Rows from block 2 of the encoder of a small segmentation model, named by matrix and row number. Rows with one number belong to one channel. Each number is 50 + 12 x the weight over its row's rms, rounded and kept within 0 to 99. All counts start at 0. After the name is the row's rms in percent of the matrix's.
After each channel's rows are labels from the 100 images, of 14976, where the channel reaches its highest value: "patch colour" is the nearest of a few named colours to the mean colour under the peak. Only what is clearly more common there than usual is listed. The data: single toy objects rendered from many sides on busy backdrops. In brackets: how many of the 100.
# convs0: first 3x3 conv, stride 2 (encoder.blocks.2.convs.0.weight, 128x64x3x3, each kernel summed), inputs 0-63
# convs1: second 3x3 conv (encoder.blocks.2.convs.1.weight, 128x128x3x3, transposed, each kernel summed), outputs 0-42

convs0.10 129:64 39 52 51 46 60 39 52 44 56 64 42 60 49 40 80 61 29 39 62 48 50 53 37 33 64 54 41 55 62 46 54 69 68 50 48 35 40 54 56 36 59 41 51 43 47 53 60 60 31 54 45 62 04 63 42 66 42 34 44 55 54 61 42
convs1.10 101:51 53 50 62 59 44 51 45 21 63 53 51 44 42 49 59 53 57 56 59 55 59 33 49 51 60 57 31 59 30 64 57 61 09 60 04 46 53 52 38 38 59 64
patch colour: pink (28)

convs0.96 087:38 47 46 53 44 54 65 45 36 40 25 39 49 48 46 39 37 43 56 51 51 45 45 47 39 35 60 47 52 49 60 48 20 51 49 80 51 55 60 66 44 63 51 37 35 92 49 63 41 61 67 51 56 42 35 39 76 50 42 44 44 37 54 55
convs1.96 100:51 70 58 43 61 50 47 42 64 47 81 31 50 35 46 41 23 62 66 52 43 43 52 46 64 41 57 49 54 44 38 49 43 54 44 67 41 63 66 40 54 61 43
patch colour: brown (60)

convs0.94 078:71 45 49 50 70 47 58 37 43 50 50 41 32 34 48 57 68 45 50 43 47 73 45 48 50 29 48 46 46 39 50 79 47 30 46 25 37 52 50 57 55 34 59 40 75 42 62 46 28 40 43 44 34 47 60 43 70 58 59 39 28 62 48 47
convs1.94 121:52 71 47 49 49 23 34 51 50 40 43 48 50 36 52 51 52 37 47 47 40 54 50 41 76 41 91 61 44 40 62 51 51 28 52 56 59 41 36 51 54 40 32
patch colour: white (29); pink (26)

convs0.107 103:51 54 44 54 30 70 51 52 45 45 25 55 36 42 35 40 37 49 47 26 54 40 55 49 53 56 16 46 43 54 54 35 38 60 34 27 56 41 44 54 57 50 31 58 52 51 56 60 62 61 43 61 59 26 60 46 28 44 57 63 34 37 61 64
convs1.107 088:62 53 39 44 58 39 59 58 29 71 64 50 46 37 49 62 60 36 40 40 63 61 45 65 40 48 53 26 72 57 36 49 54 49 48 45 63 30 41 21 51 35 61
patch colour: black (40)

convs0.73 114:49 47 45 45 37 50 36 49 39 34 44 83 42 47 43 57 41 71 48 25 46 50 39 51 45 64 36 59 50 59 39 34 84 50 49 56 62 51 63 48 41 52 48 74 36 70 56 62 39 64 69 53 45 34 52 55 29 42 60 42 40 40 46 38
convs1.73 093:46 58 54 28 42 40 49 47 48 45 36 43 20 64 47 55 79 46 51 43 39 42 63 47 41 42 36 39 45 49 52 41 72 46 34 57 52 51 60 27 41 57 55
patch colour: brown (56)

convs0.17 084:64 61 47 69 46 64 33 29 21 57 50 55 52 26 37 64 64 46 68 42 66 48 44 72 33 36 39 58 32 59 49 52 39 39 59 53 40 54 54 32 53 58 43 48 40 58 72 63 62 36 31 37 45 40 52 58 60 62 43 52 37 48 46 48
convs1.17 110:58 38 52 62 37 50 35 51 40 36 62 58 49 33 37 54 64 58 28 63 33 35 59 65 48 45 60 59 31 30 42 77 74 40 69 46 27 51 52 46 37 50 41
patch colour: brown (71)

convs0.88 086:33 41 44 49 46 46 62 39 44 47 36 23 51 32 69 39 64 50 38 58 54 55 53 46 44 50 45 35 48 19 50 86 35 51 59 39 44 42 43 75 43 43 62 48 48 43 46 54 59 33 36 43 45 73 59 37 37 55 61 59 45 39 55 39
convs1.88 111:39 29 54 54 45 54 31 45 65 34 43 52 56 42 37 59 51 41 56 62 47 37 66 54 49 53 44 58 40 43 49 54 70 39 57 56 41 54 48 62 36 49 41
patch colour: grey (65)

convs0.111 083:09 54 43 48 42 36 60 30 50 55 45 72 37 49 62 44 45 76 46 40 68 48 29 41 62 56 57 54 62 39 50 55 49 60 36 37 54 43 56 21 40 46 54 46 36 51 41 52 40 50 60 37 39 54 45 50 42 57 55 46 23 69 56 47
convs1.111 125:61 41 70 36 59 53 40 67 75 52 43 55 46 36 42 48 53 45 41 45 49 47 42 26 51 55 38 35 33 46 48 30 58 61 43 38 37 63 43 42 39 62 31
patch colour: grey (65)

convs0.29 082:41 69 41 61 48 47 58 18 55 48 56 69 57 28 48 33 37 47 61 48 59 51 50 52 38 52 50 58 57 45 42 39 56 46 63 52 33 51 70 66 24 51 41 49 41 44 41 39 48 45 61 35 58 24 42 57 46 72 46 70 23 52 47 37
convs1.29 102:41 44 30 57 28 56 52 43 65 43 48 36 43 53 29 46 76 60 61 57 32 57 50 44 48 67 58 63 45 44 41 46 80 60 70 49 35 46 52 32 27 52 47
patch colour: brown (53)

convs0.81 098:70 43 13 42 51 13 65 22 48 53 53 59 46 52 31 43 57 60 44 53 26 59 55 48 44 42 56 48 59 35 68 60 71 50 51 50 44 38 56 55 51 50 54 41 63 56 50 42 71 43 46 34 51 33 43 35 50 56 53 48 55 44 66 55
convs1.81 093:42 49 65 44 47 50 40 48 50 35 55 55 45 31 44 56 54 59 49 43 46 56 39 42 44 47 53 51 67 83 66 41 60 28 38 52 53 41 42 41 71 33 34
patch colour: white (39)

convs0.60 121:46 53 53 56 41 48 43 38 39 60 45 68 49 28 53 58 53 40 54 24 52 78 24 50 48 44 47 72 51 45 33 41 39 48 49 49 38 57 48 42 74 36 66 52 61 26 55 55 60 22 42 44 46 48 71 67 40 49 54 41 38 45 64 60
convs1.60 137:39 45 50 50 56 27 48 25 36 50 51 58 47 54 56 47 84 60 41 33 52 49 30 37 39 41 37 54 44 39 69 54 55 75 36 35 54 52 64 36 31 43 56
patch colour: brown (52)

convs0.110 086:78 52 45 51 32 42 44 21 40 50 44 37 50 57 56 42 48 29 56 54 62 47 62 52 32 44 57 49 41 57 72 78 43 56 59 56 55 46 48 55 49 61 30 47 34 29 50 37 75 50 26 48 51 46 24 54 43 49 54 53 32 61 53 53
convs1.110 109:51 54 47 60 51 48 58 50 51 33 65 46 47 48 23 64 43 50 46 51 61 58 43 64 42 56 57 56 47 46 45 76 16 15 59 59 66 55 38 68 27 44 52
patch colour: grey (62)

convs0.7 084:96 53 43 61 44 72 37 25 46 54 52 38 42 44 41 62 42 47 57 53 46 50 53 55 39 57 57 56 43 63 57 44 55 48 47 58 30 48 37 55 46 67 36 46 50 21 78 47 64 47 28 40 36 49 39 51 59 40 49 56 42 39 45 43
convs1.7 120:54 51 39 45 72 51 71 53 24 32 53 54 41 53 33 77 54 54 32 59 58 48 49 47 41 64 50 58 48 43 56 70 24 38 48 40 75 41 55 50 35 34 39
patch colour: grey (69)

convs0.122 088:53 46 44 48 59 40 63 52 64 52 65 41 59 31 39 69 48 44 50 48 49 43 21 31 45 49 50 51 46 41 51 52 42 42 34 30 42 55 29 51 52 39 45 64 49 50 59 35 18 38 07 57 38 45 34 57 68 56 60 50 59 50 50 49
convs1.122 089:40 40 53 48 43 46 36 59 36 59 68 38 38 63 62 43 51 40 46 45 46 15 43 25 44 41 41 36 43 54 63 41 59 48 46 22 62 50 56 33 35 46 46
patch colour: pink (27)

convs0.91 091:48 52 40 50 81 39 37 59 27 53 32 43 44 45 34 55 48 47 45 57 49 54 56 45 53 44 47 52 51 55 55 58 38 46 71 58 33 46 44 63 55 45 63 75 43 42 33 55 48 39 45 59 42 42 39 51 73 34 19 47 50 18 50 67
convs1.91 090:43 63 28 47 39 46 50 64 30 45 40 54 48 41 50 49 26 71 50 58 58 41 50 59 76 52 53 48 34 58 46 48 45 20 52 38 45 47 47 41 58 59 26
patch colour: white (28)

convs0.0 101:31 48 52 34 43 74 60 58 58 52 47 35 70 54 34 42 37 66 46 49 54 51 48 60 47 38 47 33 50 58 53 62 47 60 44 33 60 46 18 56 45 70 49 40 54 44 67 21 32 56 49 50 58 34 59 34 63 51 58 53 74 64 45 39
convs1.0 093:55 63 61 33 57 48 23 50 50 36 33 33 52 53 47 46 48 54 54 63 43 19 35 44 45 31 50 57 40 30 55 54 45 18 54 53 53 50 50 64 62 58 37
patch colour: brown (56)

convs0.48 093:25 35 58 45 21 57 52 32 58 43 32 47 56 66 46 51 32 40 54 43 48 41 64 45 35 51 21 57 42 30 58 40 44 50 64 37 51 42 50 66 44 55 52 66 43 61 49 54 47 42 61 57 33 17 43 44 52 45 50 70 50 46 68 54
convs1.48 090:64 66 49 42 43 56 34 81 59 67 49 35 43 37 60 46 40 78 61 46 42 31 47 36 44 46 53 45 48 39 54 43 63 24 46 67 43 46 41 25 54 53 33
patch colour: white (25)

convs0.83 160:42 63 27 74 59 42 49 30 43 62 57 32 52 37 48 05 43 36 62 56 49 49 37 55 56 33 40 52 39 56 46 48 55 52 48 36 43 47 30 42 44 54 69 47 35 33 41 37 26 53 52 47 48 37 35 54 54 44 44 51 53 39 55 61
convs1.83 102:63 50 60 57 45 45 42 46 49 54 53 44 45 48 25 31 50 34 51 69 44 52 58 47 41 84 60 56 57 50 42 44 43 98 58 37 58 54 41 69 66 45 54
patch colour: black (51)

convs0.24 095:59 39 50 30 99 54 52 35 48 58 56 45 52 40 30 49 46 52 41 61 47 52 52 47 60 50 55 43 45 48 44 69 27 28 56 62 36 41 58 57 72 47 52 53 48 50 37 41 34 48 56 58 67 47 37 52 74 38 37 53 51 45 67 47
convs1.24 098:43 59 41 53 35 47 40 62 40 48 54 40 61 56 44 31 23 75 52 40 43 39 47 34 51 53 47 53 43 53 65 58 39 29 57 27 77 54 73 53 48 49 31
patch colour: grey (63)

convs0.123 105:58 45 49 29 35 45 45 81 42 44 40 56 38 58 20 58 33 60 35 41 54 41 59 57 57 58 17 53 38 53 42 42 14 44 35 43 57 52 44 62 47 61 60 50 52 53 54 32 38 47 63 59 60 49 34 47 49 47 56 45 67 53 44 58
convs1.123 099:24 61 30 53 46 71 48 37 44 41 23 30 26 51 69 53 36 63 42 51 36 39 48 42 49 48 35 45 44 59 51 40 44 37 64 53 53 43 52 31 29 50 45
patch colour: white (42)

convs0.56 088:40 37 41 31 85 32 40 32 38 37 51 53 33 38 60 44 62 54 37 68 35 64 40 51 50 46 55 52 46 60 40 79 47 60 54 56 29 41 33 41 56 61 62 38 57 46 42 47 59 42 50 47 55 54 69 38 62 53 63 33 49 35 41 44
convs1.56 101:77 52 55 69 48 56 44 58 43 62 65 67 69 39 33 65 50 45 55 48 54 49 53 24 50 63 38 42 45 62 78 59 39 45 30 64 60 35 55 60 52 28 41
patch colour: brown (52)

convs0.26 099:69 45 72 47 52 65 38 35 38 61 49 40 46 44 34 22 48 42 41 32 45 57 86 43 58 54 35 41 62 46 67 37 51 34 55 35 48 43 58 50 53 65 45 50 45 42 37 64 70 47 53 47 35 27 58 41 44 54 66 62 56 46 43 58
convs1.26 104:40 68 51 50 53 35 54 59 39 50 54 38 37 52 37 63 17 28 45 43 24 57 29 44 75 42 70 78 52 62 40 58 39 42 51 63 54 25 33 52 54 57 53
patch colour: white (25)

convs0.38 085:32 58 38 63 36 39 72 16 63 37 46 25 58 50 58 51 48 40 57 49 55 51 46 46 45 54 54 69 67 60 60 40 80 59 61 56 40 61 45 43 38 48 35 43 35 35 53 62 69 47 45 47 54 47 49 69 38 46 61 62 33 58 54 63
convs1.38 102:51 54 41 38 36 55 59 40 78 40 58 36 49 60 48 49 77 61 56 34 54 57 47 64 29 39 35 45 42 41 66 50 54 51 57 62 38 58 36 47 54 61 50
patch colour: brown (63)